config.yaml
n_mels: 80
beta1: 0.9
eps: 1e-08
merge_dims: true
Rows from block 3, named by matrix and row number. Each number is 500 + 25 x the weight over its row's rms, rounded and kept within 0 to 999. All counts start at 0. Numbers have three digits each. After the name is the row's rms in percent of the matrix's.
# conv: width-3 conv (model.blocks.3.conv.weight, 192x160x3), inputs 40-79, a 3 kernel for each
conv.80 103:500528500537500500491472548500550442512492500523485500533510494452560465528494500506479535457500532473500519519491482504479500509505524470527537540478500522500460541467495499540493500508489540509459508466467500500494480484500500491460474500500492500531540487466474513500500493497487500448484521470525459472479477474519513500521505481524460475515503530500481543
conv.81 101:503501537500542451466528491457467479500446520498483486508513515583457555511500500500500491500476500483491518460455472538462466522500519494504491516536467500500572510484457527500504477500500433486500496519487428500500500564456506542445494475513500502488500495508500448500508500500500500462544489500483530467468545511491495519493450566489530500500500543520496497
conv.82 106:491510522470500500488525468507507476536469503500482477500540490500500500493500488500488461500496492521452534499536500500500500508530496472500518494497500527496494500511477567474436503479497505563415527494449500503500493499500531478500476513464500503500517513502468534497500481542503541488521504488500493579528526431504526498479524478500500484538492480501500527
conv.83 091:469500498459466500494500513484501497500508473500525493515536520528455509471500557484500566500525481468500555500500557500497512486494500500494536500464548543530455519478452521500500509510516488483502511500500500500500500481500463525506474535443523500470500505500477513493538484533475500505543500502509434500468604515500501560516492500527500500534486477510495467
conv.84 100:464464500504515500481500523518500482514485500500500500500500563552493458500528487468500500499502500433500543480504484476462484500479505508505508470522567459500530474500493520452520474500498520491500496532531500508445500529459453520527474500557450496501456517523464508468509500500504500500500500506476516460472525535460496531500495535500500454500542502500500500
conv.85 098:511504467540500464478515514475535471500500500500522514468502454500490538504520437500500500531500456500541462510475519459500500492543524500550489516506500482486514442449521516498459471500540500500500445523546500479512527509530478469571500535458500500524479520480500458515500500484500497558492476526490447500487457537529529500524473475421546584500514538500508500
conv.86 106:478507492522454519493500500446500500488514491509500514486490489483500489512481520513466536513506500550542447522534476531512515479500493534500500548497513503498476481531500521485479460524500500500486500500500500502462462500546500530500476500476500541512503500498500506457500515483500473500448450562470501522536500482500576508497510472524500480520500500500547476
conv.87 099:468473527500513500490461559500513529532500506487500464477455529462500500488541500500515462487510514474500526500500476538507514500500523505500500500490500480439500499516485466516500461485507500500453502510500484503556496533500500492525538522379500516526500533478475500504485484539512519457453502533515494419500500500481450552485518525500493500494500500478500505
conv.88 096:452506523500516580491500517500486520500500517500500500475500514500549500460488489500530547463500491475524500500479500483500460500470500500516472489527478514443500504500500480525500500434470471539500461496455549500515465518528519521459500500500500471529500506500492500451513500515500489467511562500473459574500500544501500519486500521500498500508471528466503538
conv.89 103:491522514545499500500530500500500464546484500500453533485500488530500473470500558500503500501522500429502520520456509523496500510509466500508477515500566461500463508461446500500468500500500544496481500500535438500525487500500520454523497494500546469496500500500486486474500506521493500493493467538500521500500519500500500500494545500500500463475495511477500477
conv.90 109:488543514520500470509500506473493483490492532523500492495518481482471500466500529500500476500481500476500468500500522444512542502500500491500480500487495475425585507469520499472527519500500518466462500481500449546524485500500463500519523466531500439508472500500474483500485495542500503500500500548500532487475500508488485453573472500500470513513500500460457549
conv.91 099:500450500516493506415500560485500536524494500500487514500498504500478500456494500500477529500476500500490546475497447480500530546445549500500500529500500487500500500504540509511497547488507500432501525433546500490531513462501490515478544499451500500458500500482494498500500500553490540424472493523500483486500524489500460579512526445477500500470500444563498482
conv.92 099:488482500528505490487500500471500500500497552484501444500504500500500500564500511500550447500500458518473500465485460484500527500495500500465459500500524500500500503499454500500468472495523496510477474500509497500442502500503545465519500497500497500463522500510535500488541485500493510500500458544522533500506494500521474481475537500495470500500500527507535500
conv.93 094:509500517507500518494500487490507500481500477562505466478538507500517500500490506531459500547500514474510536517500542471465527489500500481500500500506489449498524483468460525500461468472500450523500519471482500500500531521461500509458500500500579500500500497500513500477500519505448543507482495482482500500500500500506500500485469569488494500443495500522504513
conv.94 094:523490500522520475500565477479500450493527475500500472454548502470514479524485508444518552500481500500496522541481431501500500472485500457506512538500531463516465521500486500523522501468500500522452500500500471532500500500475500517555500480485516437468509500480495519468500498475489510500459530534500558473500500514539480500515500443534514476490509519452521462
conv.95 087:484504493497517482500500500500513442500500474489543468500502493500530500496500493534500450500543506462459504499493505500484484529455476500500545544457493455525500500471482500506500500548495500448506490485512500485566489500455500500500552490481500490475428512530513521500501478474493488461477500549474537490497512500548463489500488509527500532500527500489500542
conv.96 104:505497491432517498486479500500489500470524485500500471509455500475514500498460539498435510553500500554500498532525532500500500492511500546537453529466546498500573500447470500500500490500487508500500500500478484500523456547531500533500500500500500491500532480449537508494520524494500463485530500470509488520510540511500500500500491500467477486540464462513521500
conv.97 107:491500546500505474486536534500528468516490489500500500440477500482470475500463500500517528563498461500500487519551469520474476516475500502500513536513423535500445500478511500500571500500500518523494532460505496500516512479500518510500466449500500450500474454511500482500490519500519532475496484514508529526555450500500523500517513476500458479506500453537522477
conv.98 102:522500502511494500504467510513451545548491492496502500500516500518523500526500457451511501457500508478521500500502511511527488472504559446483500497500496457542500541495502465541592474474534496438516500554470500466500500483464500476481496487481513500479532499523532500500500492487497500501500504500507500456500518500509514494425527542559511465456544489500539465
conv.99 105:500546500489577486485500533500492518481500485533488528488511502496545500500563500454547500510490500525500500540500499545470508464497492500500516500503478503531505506500571500533524482529499496499500500500452485500500449533510517504500487502500478478533511452549500500505490513540500543450499529501494495500500522500478529500492465523500500497512500487531485500
conv.100 092:527506500500500531485500517500500518463484503504500500500542500500500500558472500521505500540500529531500477500500466519508500463507484535500500540500500500500500540515551500476507500500530500500503500460500478469515499501499531500450529434530549479500500514446497500508574500500500494500521443501473496516500527530500500549495523500491527507500515534500496487
conv.101 102:490500546500478601532469500539500455500476543526500473442551512500500530492500514462500461457539480480514500500486496500512512472510500531500517476500538466500514483476500508486500479503528500516533502470475537500475500488469485490500479511481513500527512530500463514494471481526486480588480501463503516575513465471556524473462494556500478576519510500481500500
conv.102 090:500496483507514485420500559500500500569487500512541463500492500500500547498494485500459513486500504520479483485561509500500514518537421485485506516500577473549459500533442500437465517523453500476500495543500505500453500520459490481552520484481500513500500500500479500500481500528524521500500448551462500515500527498500527500506528500492500500500500500490500513
conv.103 097:552493478541500518525513500500502541500500500502507505521456500533500531478506473540479513500487513494500500499500507469524511500508524470500487509520474484500519500500541463506500478510509518500500496521500500500511499449545500522500482538477508500483529544500478485500518522462500500500500476501513500500474522451500516549496523523475463545485487500465472541
conv.104 106:500461500514515500530446502523550473497500525477500486465539478500500520472500530500486455500500487517482525526454500500500500539500500501499500453537500519500460542500510516535500524500500500540532492475532500500476500475464474500482505500574517476481542461539500508534500493479500540451556500484458447555500486515500507536470477570523500501480461545500530465
conv.105 120:518510500487500497482548499500487507488509582519507500500522501455512550500513500500485543505503500500495497500504470498504500468496533500500505500534464457500505500510523473517500515500493500500504500487506504540504506500450496500521472529465493557477490525500500469497498534478491432558500497504500451500500500500500484506500500428496483500490500505500500500
conv.106 099:500498500482487548493500500500501466523465500502485500500523470507500511475529525500533497510528527455543508500500500503473516455500465463498500534500565483475481500465535500489469514558503525472519522460511477494518455500502518470476536451518500533534456500474488532412497535530474464441528500500511457559485477511502534560528515481522485500511470500472485500
conv.107 089:500480500464521500505500519521485451494500438462480500500545435426541528500500414460548500500508528506515457500569481500480518500455497507508500533526500478539544479500500500502469545474536529514473500484473500520495450500500496500500502517478544456551465473499469500463500492500500471458484520500532490500500479518488493500443500481486500562493500521519484524
conv.108 099:504536517526450500489489541525458469510465500500500500500500568500494473478500536500528514500450506500486558476553540467500493500520500500513534512465513454500500500500483500448553456494510500503500500500500484519514452500576503495500502445527500500511500500512500519530486500521502523450514500472523500489500456504485500500500500500500538492450500454435500500
conv.109 083:510500506484467500524500500442500601505448500500500452485500496547498447480505555503507470500500500500498442500500547507500500500509501500500500522425500505500497500514500529500465500500500472500549500489500491512500504500469501500500476477500503485500489480500500557481496529474506489455500472487500500500512498462500500562490500497479500451500500498500489500
conv.110 096:491500463500501482489500528500475533518523500472500500497490485520515496512450496537500502459503501483481483484488514467474552526479500485500476537475554485500500504496544522564472517516507496447524511500504500511500555485501500458500495477465463510557500500518454500523466500491527500473475474500481495464500500497500500530493500500510500449500504500495519500
conv.111 086:534500500489500543530488500440486592478500512547471500500499487529500500500496497495550462476511491500500473500500458507448527500500502500522500494502506503500500500500499466530542530500514471496529500500500526500526521500500426470500489454500500496500500500500506502519515500472554498515480500529525452500510500475463475468448472489500500500484500506480485500
conv.112 091:500513461490532500523500500479500489521476500491500500548500526534510500436489573525500500523500460500491531480500500500500500500479496501500500480491524521526500500506500500488500498505513500500500482478608483500530475529479500500500485506450547460465500500499500505506450532500500500500469555461476464537500463500490487514500495563500512454500500500482500516
conv.113 093:469500503500471532531476561500488500500487471500504490503516535473538531461554493476466546453500555486500501532500500488520480500500483518500463423523500500533500500500500500500538483521471525500531463526480491537500515500500469500534495460514500499500550483500531460500500502500500482486505505480546516502517510500500486483541500467500515474497511473479464553
conv.114 091:529500491500469469500500500495472490473507465517490465500500512516433500469500554542500479500535433500490493482510549500474531502486500519500500506528440500500493505496498471482490501471500500500473500476500500505500500500494500500557472482500503500500459500541521500500496519537491500512500475500500491500500500500514561485484500500487509500503492483438494500
conv.115 104:480542489525500472500480483500494505540500500466509543500500459507497516500482502490572542500475519475491536526500529561460500475500510500461500483500500534460523505500518558534500546540490504505514500500544500500484500477544464513500500519559488500500487496518500470500527500500500465501468500500445500519484500500499517487514500524489536490500498502500531500
conv.116 117:500465498500486484533500485510510465468515536487446534486503517526524497517514467509500511500525479486517516487517481470500500493482532500500451511497500500500493501500537518515424509550466500490500500456530500529517481500500520543460499482536563490448498517493526457500500501500539521470532519461500500469519520513504481497494478557500534454469500518509463536
conv.117 095:510516493499500500517495466524479489497489529500506500514500567500539496486500549500500538507486477446489524500538500489500500500478453525500500480476500478557482537499539500542496500469526529481500421500533466500543535479442500500500460500500500500491500500470472485500493464482500478523500500533458566474500530500470477529500500471500538535528500494501500475
conv.118 098:500495484517497492500503480500515542476432560500470521500531500460538523503471443494484484519469524469547500492512459502504500500478500530500478500453465500531474449451500500500468514500539513500476491498460522522500500483500511503497495489561480500533519500583513541492500500507500500544458533500518560519500500554483479471466455490483504453487494500527461500
conv.119 098:461500540500483482500526517503496500533500500518454500553488500497500500492500551500500474509502546531459513497512500529500484497550500527502534478515492518500446449545452500500500500487486475519455500501500456495500467463503500471487500500442500519496523482499500495500500469525469500500480500499489447561482490516500513507519482532500500500500485500499472486
conv.120 109:466463539540500500499486500489489500485495523487493500530458502482462551500500532446518502500445514500504481506500518479516500488500500525500466500500465500466500455523500503447548480488487500500467524520481500495500455501562493500500473486581497500491500485500474480479472501480501512490485500467510491500533501495508454483534463486450560500505518484515478469
conv.121 112:500493526514463453436581500465544500518477516500500500511514449487486484514500516471500519523485500521500463476492500500482502500500458499533454500572500442500548513483447497509492476500497414531532500490541500511500477531511500465525500507473474461515511485500500517470472533523536472554503514525464504499531500501500512548478514478492516470519472489479500500
conv.122 088:500500500500484472500514493507500500500510503482500480527459503483500500498547500544513509517530500509520527468500562500521500488465501500500550500500483557500434506501506497503500459498526488530500502481529500536543502500500479500500520421433474500472504462539512484500486500486500500500527479469500488471485500498502500500464540512489548528468500500467520501
conv.123 102:516492500490500536501491532500452499497500500545456500463500503479516500502483500446492575499507500492500500495505527476500472500535500463451500505518493500451500458498501525500500560518466499472500511511491524488500484500451514484516497484500537451544482485498522491514531480478467474500476513520500495482480512541479509504482504484494502544483500500488474500
conv.124 096:500500528481564491528458570486523500500508459500554494500483533506548455486500503488522530429535500557477472525527500535495489495500468435598473494546406510428589500556467509500521500476521500500520510479518493473483500500502450500506510527452495500470500506486500496521500507482495508525506485476500469489500555500522500500489500500515468500496534520519500497
conv.125 092:500499500494472534500500500500479474500511488500525485519497500489501523500526459500500552500500500500500454533500505500474518500500500474482549477477500455507509500535467538500495514539437557500487505526500500534452498510500500500500491481491500517525518536472500520500463500500500552494495500522500500500500479545515509462500525498493487500500483510465500581
conv.126 097:486525533458534475500538503526503500498494500475511490542500527500500532500514500543493500493502500469528500500515452535500450500465468507524500472506532500500500527443500500466517507449470505492500550500500500565500489464563514480484478490537500506509509500537461500496500500513491523500490544500511539445457500501517533496520499522500555494483500500508512508
conv.127 099:498518469494500472483500500455500492500501462496510424500495510454534455482459506500451514495486563483499545516500537519523478500530565509500530500548523544496391459506492547500476521481478572493468519500506505500500514465521489473541515471479485455586468509525500422513491498555500500452453464500500517462524511518483500529456500500500508525476483448500521500
conv.128 117:500518500555429468500500484487495500495500492500480539519461500536500502500500500494525499498523500461457560465549550441531500503550500500485474534481447500513528472490535528533505467535503523439502502450487496511533500491503514514500497486500500500512490500500515500511500543500500496500516500518500508500500531523500474500483500500517494500539488512542483500
conv.129 105:506492500496470568500500471500463512500509521500516509500515500500500500481500500503500492487501500522443497500518519500539551519466500502516497492500554513500515466500544532500500469480548500508500476500558482500500479491500516500515521500427500505497500500578491508492500500500472500538500500500472468550455500520500515558481500524523478500489491486500521486
conv.130 089:482459551493505516479500594506477515500500495526500454517510500467550526513500500493519524452500520504462474520500479479476553493489500512471493515500496534465505492461485511520494495500432500496431470554485540500475502494470500481506494544500493487542532488500500500500500542541498500480493478486566474531500489529500498505500500510500500500490498506472505569
conv.131 115:496512500525500500492493500520521487499504451500499500524500513479500488500500496511473500523442500480459460485500501516454509538465500479532500500487494485474471499469500500498530496490514501515500537523450500500491511477511506548472508500477500500530505482545516484500500500522494512500514533498489478500500484531503483510507493488521500485500500508522559418
conv.132 107:492500488490500542471500459464500530448498500500500471505517500500500500500516487500528476474500500500523537510500500487543475508500519505515500500522477500475493500471493488500500500500540452501439527521473524493492500479500531532470500500449490501513500500533479516500497500520451500527535503500498495475457529500481493516517506496534500487490517465500470500
conv.133 089:494500471517500502470534500428517500523513500500500480460448500500472414429515521497500543500546527520547491533545490500491523500498466453471582500500549500512444500474481486500444471499500500500500500500500506504517486495500458500500522523446500500500527500471541500510475535454480474504521500500542471500487489525550504466466500500500553483511488561573500462
conv.134 097:528472500521500500500500500500511500500499500467516500500503500459500500520475467500496494500469510499500500509492500500473501500509500488525500476502500476550404500500500501500499481461521530500500520500500495497500500500590551468477496444546491487514462500529549509467478549531488472461445500483500517515520505471500502500513495512500545436534498500456525500
conv.135 122:499500500500462521501494500529500465500531511500495551500500521500485537525419509515507500500527474500478500500500521500507514443530520474509507504500500435526551500534526466500484505453523490498500482541468508510462500500500522518458480448688543482500470510474438533505500479487483444604512500490500500528529452512503487496536510473528501500520500528488497529
conv.136 096:480527500513497532461500486541493500478517500489500500437439500507500500500541508494506500489540528520480522488500500500500506500500465490464500461534517470538535544443486486524507500479500500500535542514500477544510500517500500516543520472510504500500556500488505525471470500509539465500489500545473503505516529500541500475538494453518500446472507484507474506
conv.137 102:478518500538500500500511499487520500500465500500500500481469563522483488500500500500500489462518542455494490579500468500500517466500527500500495513522489526485471531455482560521511468509500498500449472461522475500500500501500481500509428521466517514500474525500496483500461471570500497527486500534468549500515465513510477525513443499539472524526482502506510500
conv.138 086:533500496546500500518500454479476520465499500555500500548446492544492507500500453500538500500500479464447500500521493460504500543500500500500530507484456527480500484457500499502489517517510467508454437529473497479551500500484449528536486482472478471500500492512500483547544500479509492500500521528472500493509518500499488483480497489500500500546516560514538514
conv.139 097:500538466503500542446505478500507475506530452531445500468500550488452500538450500500513459522473500536450467500503545517500453478500500500500473548484500486472501465508516536540480512514500482449502531485511473489502500489500500521500494507470536452500500500500500504486511513555495537500500475500501515500498526499538498488544495502505500500524456538503500514
conv.140 112:510500470502500461508487501500515513500477504515500508500475500549535500493524463502487483533500497504500498479508482440557476500454555500521500500521500460427576526500500500498478484500439521500468500532500535527531468500500464489474583441486484500500557489459500496539486496500495516459487468514472591433500500501500500497491500456500522500484511500499500500
conv.141 097:537526500500500512497500503517470501513500484528485515454506494480521506500518500534500501500502471491469534500452500526510459481482497500500469500500411499492516474494501517545489502500510500477552543523528493480495525538500501515480500500500492476500500484533497500494533517447542500469514510509500555455514462500463514448500456503505485475512472494501503506
conv.142 096:500529486531500535500478500535531451512514481500509554523500504481500524500481466496500486500505500502453449500493521500463499500514499489500516520501500500549529516505500473500509499520500483500527529500547500500501500510500550500457458434543453495522468485562500500500460564480500500450505500500482570406522470478516500500494501545500505450500489456500500500
conv.143 084:491484468529500532516500494530458524524469493482526500500518460529500485500500500500451500485491504524478443448527527432525562500500500521450523483528475500524500487498431512521523440554519500501500500482530500500500489500500507500500526547460566500451504504500522474543500451500471495520500506477499508488526486500500530500514500500500496532534488500500520482
conv.144 085:526500500500500472521500500451487538500469464500540500495508477534454468499500495500502500500492394477532534530500499500497492502528459512470500509500500476525500526443500500500500500500500518497481474500549500500511425498550499504523529483452500539500500515535522500461500500478500508500472473507473500500443485521511506536467502479502500500520500485498487512
conv.145 095:533500453473500500500500480472493456535463500500506516462526500413527500500500476495500500489542469531523486554500460500524500537468455495508500502500531500519491500522488517540500500500518507471500500468524511500446500500575481476501508489483497478519500444470514500500487486525500500500469446550454546457493514557482538514500509500500500500466501603508532492
conv.146 099:474479500500500469523500491494515500500477509500460500500476517508500505488467494481441500500500500500500500525487527468500514605471520501446538482478500482513518500500550523500457500486500489526495514503503508500466524536502501500492500482500544468520501500517490464500498500500500500457478488474483500496513517466500487516477500500555534531491485492557517467
conv.147 104:500509500494503493455499500500501500519492544500482530500477526504501492509500455500500482512496500474500500500521500502473469520494521500502497485500500500533475500458453500532517509499531500487515496500488507533500507508500500544486469500500537486483503514550477500500515499438463500486500510500507440447510500500500472480486500549500500450493500519503511504
conv.148 104:500497472510500595504472469517500500541530453500501500553508454496518488513469519500500542500460552507506500500531495497443500500500500482481500502486508525500494509500492500500495487544493492500500500500479513500500457560500496500500510500500500500500465506538473502492486500500486493472498500500500516494547500500500479500500500519500499506499517507528557465
conv.149 107:517500541509559479500500518507500476544495500461539500525519509521486500473490482524504525475500500500469441500457523500491483500534511452480536481500476557539565549462471464502510500525442509514495497502482518525474500505498507500478500539458474454600500488500527500475506428571530521449535500490477528500502500510508495500480500503497514452500518452503505473
conv.150 107:489488500494462578500496515464500500500506466541500494514490500532462466491505512496509500500492527500500521500518485500500423500521500483492598489500500514468447542482500487477575500500514503500500505498503506475523500460506500500500481500479522520479513508499496500531490509450500500500539417500492511500502459553500474497499492494496500542490500519488548484
conv.151 103:513501482500508525495491468542475500544461500480463534507500500500518479500500516500475553500500543507502500468500500479500500505500500500500525490500496498474507472500509500500500492481554458500528505471516524500509481444520496476500500527525511479500500457520524500500487509492514500500490507489461500498491502513488500511519500507500500500504490500500500493
conv.152 105:500506515477543500502510475513500487500509462500523508500500509490468523452499512511500509537485500532449500534488501500502479505484544500520469524500502435513507534503454528500530487557500502526535478509500466521508468488500546487459517499526478482502513500500534487500457500474500509475500506428475500466500578437504500469450535500500522498500550460452531499
conv.153 107:505493528493500477500499500533496461511500513500484517495509500544478484554477500460528500466500510518500407500500500511499475512459562500500500476511494524454500500526497465500538488522441477545497516500498500532505500494500500524480500482570500445545465500496497518492504436598492467568500500455500484529526505500500488494500500465523500500500473467500482478
conv.154 099:500504491500500508466511473526448473499484510470475508500512500494477539535535470500479476496493500509481427500539422500500500500486581488500484532500436500520490474473531460541495511478500500500520537506525534480460504498513522520500476547454510544458500500481500501453500534526500464447499518516491521500483505500483465495491550495484507523528465500498500510
conv.155 102:486535500524521510514500500471500500457500500479501521475500500544417492500500480497500500475527494478466472498500500471543471500477500516518500500500500496500500594503470491543500460527550489462500526514485487500500477479531500508472545487534500484500520500500498536531510500482500548519476482500500532497500483494477486500592510500515520445500489519528511500
conv.156 094:500486503545449556500500500480500449500475501480456506497500500500500505475525500500500505514488521500500500491502501466474542500500444500484541440500568472466514503527500467526500541500500530524444500500520485500487500463559449500536532487466465475500486550500456500500474500556512537469500565439491528498500512538502482540473500500502481479556500478517487491
conv.157 095:500500472460500527500500500494497481515476493513470479509500522500455502482440544500490500539469500500516500500513469541500534490500516570500443526509559495500479475538500490503515525466500504512465491500500547481525498500500508497480503500436500501493500500504466535446513494517442506500471500500500515492429548521449500497502449569497473484500502526515501493
conv.158 099:448549500468515463470520498500500545503500483500457516500481485541500517433561479496500541500481554518508544496500500518500500475506498500474469421539524516500528500499471500500537441507529500500471428500529500500485495537500504504485500500438476493500500468532510504492530529493500500442477500534464479500496500460500500500516513464500500445457508520509504497
conv.159 095:525506500470500531497512500515500495500471500517515499509486500477458543513518500476487500490495480490551500511514457548489481486452519447506531457523555500469500491520484500492500526500528458508500500500500500500491482500511477500500500461452471500500500491500502500500497500522500461509488487500500481472523472555500500469537500490469490569504461500542500500
conv.160 089:500539550500484531486476500500478500571511518500529516492500500475500473507493500433491566462500488520500500500519500535487462500529488500440500500456542523479505500510504474500490501500500513537517484479558500494471492500500517486537507532500514487552522459500516500500491500500480513498472500528475474521500506500500500546515511513500487509485500549500474488
conv.161 101:484508491500464481500461466500492500496523500450546500513569495546423515500500481475500503486530501534500553480514466500500457499500500470535500500488500519491503514489500414518472500474459500483489500519527490500519483524500462494500515510500517515440500511527497518500523500500507500498500500507500545468500471507500442500525514500534495500500500507516496500
conv.162 109:500489500524498500500500479500484499457500500530500541500451492500500491522500504496510500485468534500500502477507493562500500507500472492500472513496500503567732500500500500453500500500520486515505482526492500506518456501527500500501500482498500549488465530500521474500500500500595460531500521561500493492500500502509500528483510500487491535500505475492514512
conv.163 092:449500500500468471500507517500520537504500462500484501500500523493475510480492500477500500500500500489488500540535475506529500496500500500470540489524537543510457487478500500538515504501522535553473507505500482500545494518571462508500471500500456500498499500492486460500511521485500503470476519541419462597488504517500531482493527437509460503500500545500500511
conv.164 096:489478500499490535500484507526500497500500500500567500488514442482501531484552427465500500500553500500485470521500500480451500500476500500500495500517455500479459485500500525445510536500449530513500479500493538491500464522551500520471500500499466509446506502483500477500500500476500500503483500527486551500500500524494508500500500530500500549457500566556473533
conv.165 108:525500500484500484547531463528500479514500500482491500468538472510470500516527491465540498537474500500554451500500521453509500531500528484472500526529474500467500525498487500477500461505491471545500485476500500500493528500500500488500527508480512500500457520509500500463546500463482497522500496525470500530557486466512500500500502475461500513484490516441528466
conv.166 101:461472468464500500505486524534457477500500536482500531504466506475495476511554437524516484500512500500479442500484518500500505514477465535522453494500500524500462500474526505428514492517435510467533500518500484523500503500557505500456500472448483475549521500500500504510500533552500478508529505480455549500500472557555500500485478473490473500500508475500529536
conv.167 086:522463535513500597440500564500524517500493500500500495477500500500500515500522500500476531500460495526500498500472519487500412502538500500539503501500500516525449516500483500482500500507493500449535503500482500579438506500521500500514542500516481520513493529420525500500500486500500501464487476551520457500500514493500473500515500478500515462500500529513514530
conv.168 095:466505500515511500476505500500547500463513500527500518500500531462526496500498500462494541500527499500502519486503500459509506500500532457448480476495500476500500435500589500501518489467526547458466500500509525495443467493484500500463504507470500500465522528466477500500500492508450533511470515534442482506485519500487550484500500525500518500500506522500474500
conv.169 108:490469482519500500500491500483500500516491507500481500468500486497535480533454518500517492484492463474501500500529514498521500515520482520500500500518546500524490494540500500461581502500537544483497500500499448500521516495500492500498498500490500531500500500500506469536448531500460512543500472485525502463510500500495500541500445583471500498478529487472509513
conv.170 099:472500507528521485486510553500489514482483508475534500500463533473488512500482500497500498536500533467500513498500500500473509500452500500504500495496498507482500476532523482459526514506475476512478500500507484493527492500500500519500482483541500557437500484528491500501500500481474464496500492531489485424545500510500500500500486500500510547522509517511499509
conv.171 108:500500493500484472444484500579500500500500509485500500470500524473481558500505500500515500477474500515500493475500514540500506518466500510499525500500500477523469522477500523573440500482556497499481485517467500537522500504500500539453490459500500500525500500502500495500480514502478500482513451524500481449515500457482534500520500419538473473500500452496510508
conv.172 089:493507500505484489481500527449525500521486462485500477488476527475525522483500543508505459500500500500462500500493500500497500522500422500441545500500500485524486515500469500456539500500540492498500509500500500500500496500500527500500518500453500492518504473500542500476557476500552488478507500500542473533506508483500500513478463496469500525500500552482522509
conv.173 107:500500527500491500500536487510501493526500441500500485500471526551521501457464523537502489495500513445451486500500500531500491500499500503522529486468455500510514500531472497500532457516577500500531500500503543500573469498473529470500500500508493500471499468500500500500506481445500500496499500501500500500497500453536500460500500490500500492500478475512461514
conv.174 095:485513412509502500500492497520519530500487509478500462500500500526482535520500500550542500514487500522500540469500523500500446500532444527492500500500485500540450500500500488514511494508535504500527500501449521500483539499528500512523487496500500527500500503500522506500500500500510492469500500501485458489500449500522464488479534494492484500500500547500500458
conv.175 099:500503500507486481500500471500500500513467506486505500507500500500534481521515484500484492500500519500500463502487500478494549500500500490510493489509500463483485546489516500500533500466533500585518525446500492500500523474513521483542500622416529500500500474489458500559466500519497520500554500488502503500532542500500543480496500500520504500500495500452500499
conv.176 099:454500500500500459500460480467487511513500509528538495494535469523500500465500500500500515500505500500510478500471518499504500500500500534500498520498466500500435472485514500480520546500478484460501497515546508518543478509476474484564480500480519466500463543500525532500541491471500514505465500549530548487468491500500476462453500482503465500486459563471535524
conv.177 087:506496507513460513509485473490515448515481500578477500500484500483453548500500447500482515517477492503512431510518500500483527527500490500506507532500500515521540500500500500500423500451460500500530513504500523539458500534500500507503500518448500475512484487449500497462478484494508500500488518512484499539469500500477531483500512482476460584510500473522450566
conv.178 097:468453559500493494505482488499470508499550494500500483509523495476533484517473523459509497480495521506500500524489447466500552500500471500443525526473530482519500500528468466531473484466460523534479481499489467494500473517483500500500504524475522509484500500500500500486500500464442562500471482554500500526451521500488500506500500500491483526500479500500500445
conv.179 102:454538468498472461500481500462444515514445532497515500500534474486500500513500468500500489514500500500539536500507508500526499500490550478496470506472476513535505500498500482534500482526483520501484496478500516500517478526454507500500512505500504467513500476500465518537517518487456500500500511551512430498500444462502456484503507494500500472500500534467532472
conv.180 092:529500462502492498473502492505459493500550519498500500526490473501534500500496460525500467500512449546519479486500484539524411528549491532478500500496487498500453500511530482514480519505517515497551530475543500529476500563434540483500541500453498500492499521479525488481482519500490461500509500541527492480500500500507492544523510451474488542500487542520500527
conv.181 105:500500519500512500500500500503517513483500568471541500500500500500517507491500545462500500483500500513520514477460530500526441493510500500501500500475497447579575513545500508464536537512463549465466503500496505458502489500500500531441469507501532498462459500547475500537519460493565485492500535502494528541481470500500435533454500521500448496500493536444500496
conv.182 089:500527500496479467500500514541501484500525478522500515530500506478500500500472500500493464554495513479445491472475499500472507557500500481500483500479502554500500463511455488499508500567548490518439489500530552494490500500537526469500500439503483518500500493500477500500500477508500489485433551500507451500542535477500542472517500470457525457500486500494493500
conv.183 096:531489493500492511500462525500500599500500479481535500457535468500512417439502554517492493500505500495520478482497522500514483529451542500543527549461471491551457516506494500500533475500514504530496500480500536511470500500564483505527500500500502534500499500520542488500466536526500500500500492500500483508474486498500532520500500500500474504518512450527493475
conv.184 099:500497500500508488500500504500471510500486500511500500500489471522500500479500522500500505517500521500523531476500472500523469500534485494501458527500500519514485475500500551454495500440487481500500500485563474500500440531454489522519522500501532500474496444524500487468513500500482509457500516484542552420498529500562500493448500599500496496500473504500500500
conv.185 106:500517500500472500500500439500469495474500544500500563540500454500539451500481491509518500481510500500500460511456525479503539464500527500500534500500500500528492483599432500500489527500500491488472500500506500511500500500490544500533518500479476500500500534536469480546500503472508427586485487485505457497537500492485500439504515531500500430480479489528478500
conv.186 094:516428559467517547464500500525494473541518473493489500550514500481504500459500500469500512439500557535500457554517416500487490500500500500491487500540464496500442535539480496479531500497524500465500475522518444500463483500517500486508465549500456520526481507500495491494507478489500500466507500500520500500481505484500500503510525500500551461500500530499459561
conv.187 098:500500500500509465500445544525500434547500500500473511530496473467503481505500500506432513554500500500447500491488532506472531532553503475542527512533500534510500552487517495543476487500469556500500500491524474538512500455522516500460500477500488514479500472555457490498500499485499500498500500500493493500454512466500508601500476500521500479526470510500528495
conv.188 094:434523500500522452427482495500497522500508545508454456452500516546540443500506483470525500500442531519500454454500532499500473497466479516500466500433500499507541519500500501498515478483500490540500479531560500500495523500487500495500541500465501481471500519491521500500488500500444483545505500471493513500496543495472446539500515515500537535477515500477500486
conv.189 112:500517489500506519501500512493470536499447500509501513492523497477546500500500499500500491500500500464544472531503475500500500487469554500522474456483500526482445451637465499500541500500539500532495500522501500499562500572475514497513501483544496500495473510494500500515519493500518500563500516474500488507450539500500500481477495510500532467513470509473540536
conv.190 101:507488500488475514500520500482542528467500524497500500500524500468535489477494528500530500498500500507512479479502500500500480456517536481500542505500490510500536438577500564477500454476549500500531506486502510500500463506569474515480463500533500500500496500483504500533480497500536549500498500505500500479527515500500539500524514453500500555475493507500500478
conv.191 079:548509473488486500557500500462559500500500500500545537500502500500539492500494500500500500500532448553473491462523558532500514488518447500513522568500471500500473500521475491500500465527500501515521521536500500476526500488568587502504500500500500525500494516451514427455500462518432519500500500500500532500500523499483508525491466500500503500545477438502489509